From a checkpoint of a small multi-label audio tagger: log mel input, 7600 steps.
Rows from block 9 of a small multi-label audio tagger, named by matrix and row number. Rows with one number belong to one channel. Each number is 500 + 50 x the weight over its row's rms, rounded and kept within 0 to 999. All counts start at 0. Numbers have three digits each.
After each channel's rows are labels from the 100 clips, of 14848, where the channel reaches its highest value: "strongest on" is what is common among them. Only what is clearly more common there than usual is listed. The data: synthesised imitations of 52 everyday sounds, one a clip. In brackets: how many of the 100.
# convs1: first pointwise conv (model.blocks.9.convs.1.weight, 192x192x1), inputs 0-95
# convs3: second pointwise conv (model.blocks.9.convs.3.weight, 192x192x1, transposed), outputs 0-95

convs1.178:453527485455538501461518494491468472442494506548548544606470521538500478486433504459582382464521543464498511487501465432567523493485573538462449506563471521448496561464530404575502497516569545469535469583530544498395531504572462404459538428513477445487445480611473418503508443443509502487
convs3.178:491440503548453482453461522487506491432520458500585494465444420507464505505597476501510396450407541440503499535461485435544457472483494469490443557577547575544485495549461487469482551395449545479445459476390488504397517429516427461515467468500467522445517448600541406490406424461529423628
strongest on: animals (39); mooing (28)

convs1.189:497492399484506506496531562482549556623480498493430607523548448478453525412560463479540560636518467516449542498428501482474437489441450432582479584556534486568455572573486522494465590498523527609494510513543511519478475499587459456478558431566537575475564556560563582545420443421462534539
convs3.189:596526415530482488465606548494484573500519544449449510569449509613519523457440410535461565556574550540607526435488493537538565539535510422568517455403507496486508510565456539480512455510538487482492501499541475453597516590445599558509492581543549541545503437498463470507480588541524456477
strongest on: household (86); zipper (85)

convs1.80:476515568475567533502542583525502553591422473580418528433446529360468509613553512530572488537530567477552540512537613467440599580528550479513456437577513481533522551479602525577484415535457527448566490510532509490545501397479460485458477504487512484486543483568512472447441477473556597557
convs3.80:545459534493519431520492405497508508484412521557465463502546441556502532543530483453499493486505571438485510406499516408355464557397522515491539554553612499512513548492545479360539516440573524496591460577549429420430513464509424495454490527489508534417526524426415451475483502425560537563
strongest on: thin (high-pass) (28)

convs1.97:432536496534525530565496568456473435572578499631508569542452488491581517431522516452494573492471497529516533504551517453495370598461454535530424459429469543462569530433555515590542500538442537509553581515503463411562513473432429502446469579496552535412562486461465456550515476362518573515
convs3.97:428489435499521388473498430609435519466410487601436524516462474486610494533489491529580580513518428470535542561505469445359441490476506587476480466507619488465509598414562452470494533538565451521545522530503562438461451455451459603480408480516511448416446520419446540487549473511484485461
strongest on: household (40)

convs1.11:472482480521529482551512560504544492530505478467460436579450476513523525493419420481522527449488457512414534557489492505425514524556456484521345490559616483518566470500428392482500532566491608549526438484504524496545575518534491516483528445543545434412446504536432499615521531453537568558
convs3.11:534565520592495391513578532440481522533496556501468455474457540548559505533507514539500511552473619530537457536605511577506512537584555522551539538521557543621415465576455557509414475438567475551528516521586462564482479599524552537436573568568547524458486556490537620497518492457543555560
strongest on: white noise (67); thin (high-pass) (43)

convs1.139:566502541515594564532507513431474487538502433474620585483457421499547478527454502497473503567508481458555456550559501543399472464491556530574483556505565439509528489504546459431453485527582548537525537429556459509512495464473483537500458496473479540515520535480508484552565434497499497688
convs3.139:445449538517583533502504499507533556572406532607556557467500556543453535491536540429517521556564494485567546577518583555462563544494516532474517515573499425473520558560500540539457435546518569518513534515521550562586545471507548504540511511508531417487491602557470548500573514501542493462
strongest on: muffled (low-pass) (64); rumble (34)

convs1.180:457491547562456361467575520632471499487511489521551575520462472494515519560526439462521530505443474479431484514490490465485572506438440541513532484441472582478493508504496403394441492476473499526559510454524551490534494422515580481492545459481459507477483529548519501472467526434491556577
convs3.180:488421472539499547444471447500498390474497428427490459472555463443445499531446478510440447462495465470456583488450464355450427464459494524480505472384436473411557459426524524428538523471460534455442474515469527431431441448415486454483454530487477583530540446464487489387480467519482510493
strongest on: white noise (81); thin (high-pass) (50)

convs1.181:472450501496589515512525470434602590539535521516443531500503511426440527432518458528549461609590539463451544510501554449464522542459466495451347529573542514563497550468553423558462469522472500526523514488462532447466584525479501539524567474531506500562509553542522548541437486426608500516
convs3.181:494460538523534490477469464498478474524537438525541440437525442458535412538562497509475439408448528404425582540459483410486501520411543464491466518514488533496529403492532457457522438444422575405520549471442584510525512390562461473553496473465402469534508446544520476522436481462424496483
strongest on: household (40)

convs1.64:479470601481554490490485493495496538511522542563517418229416472515517607494554468443449502579538504510464454462426487497526524514532482407497501501459499514494475469511614473520518479503465535540481521515514456449478587478442483492479524446609537401430489401500531539407557533514517545518
convs3.64:561395407561495564465465481556520493532529438494509462541525469567489486504503401495465487419526470478476499477412442404544518476488493499512431503477569454470462459425451474479535452468483473450544457455495388537478497496520470481471489493437422485511537461482486415521432524444542435571
strongest on: thin (high-pass) (56)

convs1.29:536523525582568523560414547482512456556482501511492483546536488494471593517411507525609427613542518424609543487489562568511520570529482508524474517488454523460516556433499440562453424418510525476543533600437643513565432458473501570576444462561498515586495556548514442499613482508511458557
convs3.29:539437509607485521461442521508487455494532512518567520431437437518440478569593457506411409439414519438514488480499445503551453572489472444547474587514502502558477521527468516439507575401461512523437467477392450515483506408503482446473446494544524506434487422541490392490425424431552440511
strongest on: animals (79); frog croaking (77)

convs1.145:483433445432418513483482472498441447491488460549456578438445507458466498525554508457510526476442472388478517497489463434549505598635482477540562482502512617526416394442497506524580496483450570523527495520510420492523519343497457507504485412476552459468546554437496546417509488628516467493
convs3.145:463490520450478479447531499479567696460461475427419492457487602473484524346485518501542525535584532538457543483590522532441457517475495449516467463434476475498506494450564479557489422642506484509466580511516556536528452466475456526474517391455575530491448459418474470440452419561454549444
strongest on: muffled (low-pass) (93); mains hum (36)

convs1.133:491509489486499522487439476456528519480485506559447552519405567523451450468494489603514520553441504507430551505503471504532485492490552528526514512505479486588543529472458560464545528432524490568478412570404532496493411543427426457491469491510492482477525489498473478522414448379530657480
convs3.133:591534498535498563468405446469546450477471557470524528475459513514527523469475571464590678454484529590467522507574460478492420581545429544479619535487449482497535496405551553522509522557521508522557516500548630438567481513490504535484544537506581450476519537513421473537487611558492457477
strongest on: animals (47); frog croaking (40)

convs1.66:481503484406448589441490529473519434496506534524571514524470591539484451547485404481589460495594530446526573496581498422564506544570403592539591431542467567489507572444538588529416465466417561425526444462541515473495527519441521494488448503554474472499497441528442511496507354492432477487
convs3.66:507491467544481438535601535525402564546468545548522544528561507529537485508629517566490475444478485537526450545515451516537507468500554580578462457469494602487436579576413532532436553447495481503461467500455403568482580568550398454560496477517498438512557501532561494485484446510581541558
strongest on: muffled (low-pass) (39); signals (31)

convs1.110:404498494517562532547548438542390586376441467480513437431539551512532450415501511543461528501432562529557460550479508438534616516448559473526414545505522477518504551532462432550524469565518482551474497547572536560524557454453485471451477468492538501457518521639516554511422478538482483558
convs3.110:531453466443565496485458401464487481486507483527484400536471482555544499475478459464472509539502418457499554478570556411509544566464471549532359541562475458476423586456412520508521491467487521396518537447522428476470384459551468547493501529578541555433577570455472368447426539518543498527
strongest on: thin (high-pass) (49)

convs1.149:495462477458531493439531578540452558641529531528570554508513378478488579480555489538569547469521426583577545472459501457497511472516477541476402579580511508390487572396482570486518506334419495575535550619480441488513387485516546517565398553484562490534523531522555584490542534488498415461
convs3.149:555499474480530493521447585533470523532523514487518541521572463490404539604506589527565537569471622511467487477419498510522508506526477562509538529558547537458478404556468523537488597500527458552461570398493521476507563514478486575519533483527534515504504469597513550419491585518470474556
strongest on: animals (79); frog croaking (53)

convs1.104:496453477476522488473431481484522501413517482479465511451408437473416537544414475487529454533513604501589521506483477451490599453457488593513416521476455489549570479485577467568423575514459560534560523539574471445508522577483538538555531369514496470528532460552486445557501510419581426497
convs3.104:483599482433506540508556499419466534485471476581445498504521541471549534512448504434529518513612461590510415404566488488504592439549573571510592426478499503561546501504550528519481419579502477498488490583604521458535467540521575518502576556453483514519500584441507549581558560485505546486
strongest on: household (57); glass breaking (33)

convs1.13:482500477427570596536450448543503504478515419517570474453438521548520500474403643531520470476526549479470524487707507501496586531525541481517440514517590509479438470489518500513450500551562531537469537497498492496424557451485539504467525442454571464504519549393481481468635550475527503508
convs3.13:460458452449422561493428442500478483478518504374463502435451509462487593417395470374460461535515500510515594438427456449508466491549474439474479498399486465500543478425560509395453478564599479495417440551430541391493458460487549503462468495588462504481501491461509506469450508482481479536
strongest on: muffled (low-pass) (48); rumble (44); animals (42)

convs1.61:457482557440477476431431467427510585572452479524533479471496574481490518538347528616529475460437471540498572480562503518456437445447486534440514498466492527409489517424425484427561479389456548486435495495479469518487595433594402515428418466480544543400571527548501490429488491441512515523
convs3.61:523446439544472507449424439420490468451513482529416506484528451502451510470559374557548522476514515460571439548421483457533467434563484461452470480476533551518488435554426499515462565458541473429536512482490376536501609474487375505482510397480514487525527489630559470429480493499496434553
strongest on: people (39); snoring (33); mooing (26)

convs1.101:486431457534539494433460452494535488428524531508554542512514521415539497543484547490491488458437467493517455489520340486499545539489570520535581559579561631449515471496565543474476521457505457528467429492462554468528527525548631560455551453490462515474490431507494479522455580485548552453
convs3.101:506525515492518539469517473489521508515486426502451474515501478489466535412506526542457488455496422600395480492513646391426488543519519509413512496532471542540512510472514503517556429584564565510506414580450493529419427471554455489399550499460477432451497454438547442562484502576445526479
strongest on: animals (66); frog croaking (30)

convs1.134:558469492576484527479508469542468407547463456563482536525484611472517383480420538448492485553585459459490576559534585581466540549439433575497469445403504429551524596431415473522488507529527567451499490519511499529496525494481558451470468509511558338470495556532463430475455496573534427532
convs3.134:547489480496542494494478449528452521459386460471450380566550481484436502526504475641420484600511588452468501432447534530480535511536603553542485501518401514513509488561499584521470554455468515473482439607495423458415456484588556478418584492594557564412517465505520515490538492465539497491
strongest on: animals (60); mooing (43)

convs1.94:516450476465546467556536540511392455487426487641528479528524459537403476443430502539454549482509419495519515528567457483483526524458462544481495526553506507485508547441499489549425443423530589538524415476480478531467561494561474538565468498553527483544472571496621472427562527592480532496
convs3.94:497510536520558525500617487460470587544400430574578508587510490542515537546495462430483465551455576492526517342473533489454560529458559517572534452509533464413506511487526519501490533403585524505459497502570503517511469567438528506545518542468597484585573524481452523479516523477531539530
strongest on: household (61); zipper (58)

convs1.19:434452588556522440587501454530492460504554512489543459458577507506531465565552534432561494492538611509416545495499468452481450438615459492436512418475452524543518436474530555496556437482543579588504457464492522427554517446463488581438405361513485603453518562514626500570485600491564549511
convs3.19:556550479585563534477474489522520461483533441424517459511526484519421530588546524565403508517487498414516507498458503469566511437460610496483503481491468628524489439528429642559511517403526543494394406571465431535503446479510501428538538458476480580531583459449561478525503532472479506455
strongest on: white noise (47)

convs1.46:597457451518508531582497579602537528560509541468513429467585495460488448505488563525459547459471541463475501525490413588463456559448520434538522449406627505548504501452486425547491536520443591553436512438547558495464514459551450530449496451546457591500499585512488460480501539436517614487
convs3.46:503538475492547435475434538568510523516435491550430518384604564416409520484472511384491546486525428433409542471505545499421516481494474537457541397515441460465519548422579535597489468523504570478477503523444514469548529472490490528416517476523470553500461488459489484522549460456448425490
strongest on: muffled (low-pass) (32)

convs1.141:476490492502536489477582466522477445506542477484501548474465486488405488501582509392422500512567421395526402539489461497511527512519437475421427481541521564551557516469558510471581557451495523556539501467554521550467502467501517470508527618386525487488647451468446502466464526565524434477
convs3.141:563517577635496507493519516502585522568499475488532478531520452568495475567500518512392509517480555439610516578494479408458523563494514496554457554527495541536411504533460534444523492415536449511466558517493441514448472488498471538508384560546575527514630515582470462509472446377577577469
strongest on: thin (high-pass) (66); pink noise (45)

convs1.184:413450497534491491465439474472479482510499500525469517537550548594535528493502500497546507520427399544513544622491556589495527476481524465520499483516495435593467460566443469468465483552535587421538496569494502488380495491587477540568605512517511422488484480430559520414550545576471479501
convs3.184:488572449492524466559517495494472537518437500421554528449490644573467518559419491484511536515511487498435563461539534516469529506479561496591603573487443546531472514464589525493428490567459530654470555481519629465465516594486681530540462482537517456463567512508447517553573547495535514530
strongest on: people (55); snoring (52)

convs1.32:466488530614447415456536631524479441633491494603470495512568558474429497488556478451434585542468468479429506539436677481478489509500500470561516504419509513468405468494468459506536436512522517518546633507577400433525544499536516516520483572548471458429473476493574460465568563502471482634
convs3.32:447486480463513433515556451486441569441457552544497619547499526437624478515489541500575519548512510573465477513543504578464517526510495558427472476482573500453571589490501473448522568543575458486448554472550520563530499448491454553546450532447572490496421523400507504488597459498353501438
strongest on: animals (49); crickets (43)

convs1.126:510534520491495506569448549552518450520503539498489538548563437482508470568518510523468533481505520480545565435468528528479579548430497515531419493539473443491442545428475495481514449541505471509392569556440514548472479381468414464513425442544558529500485551534464541543454445530548500529
convs3.126:493486498411499459710443504578505508520483514519507537532525486423433544453451572497568545532539442555460584487496580416474506502483511552533447565528464434420483518511577457509470404494494577499478548557444536519428521594523456531564482503508481525455413562411496507526482518543461564562
strongest on: people (85); coughing (53); white noise (34)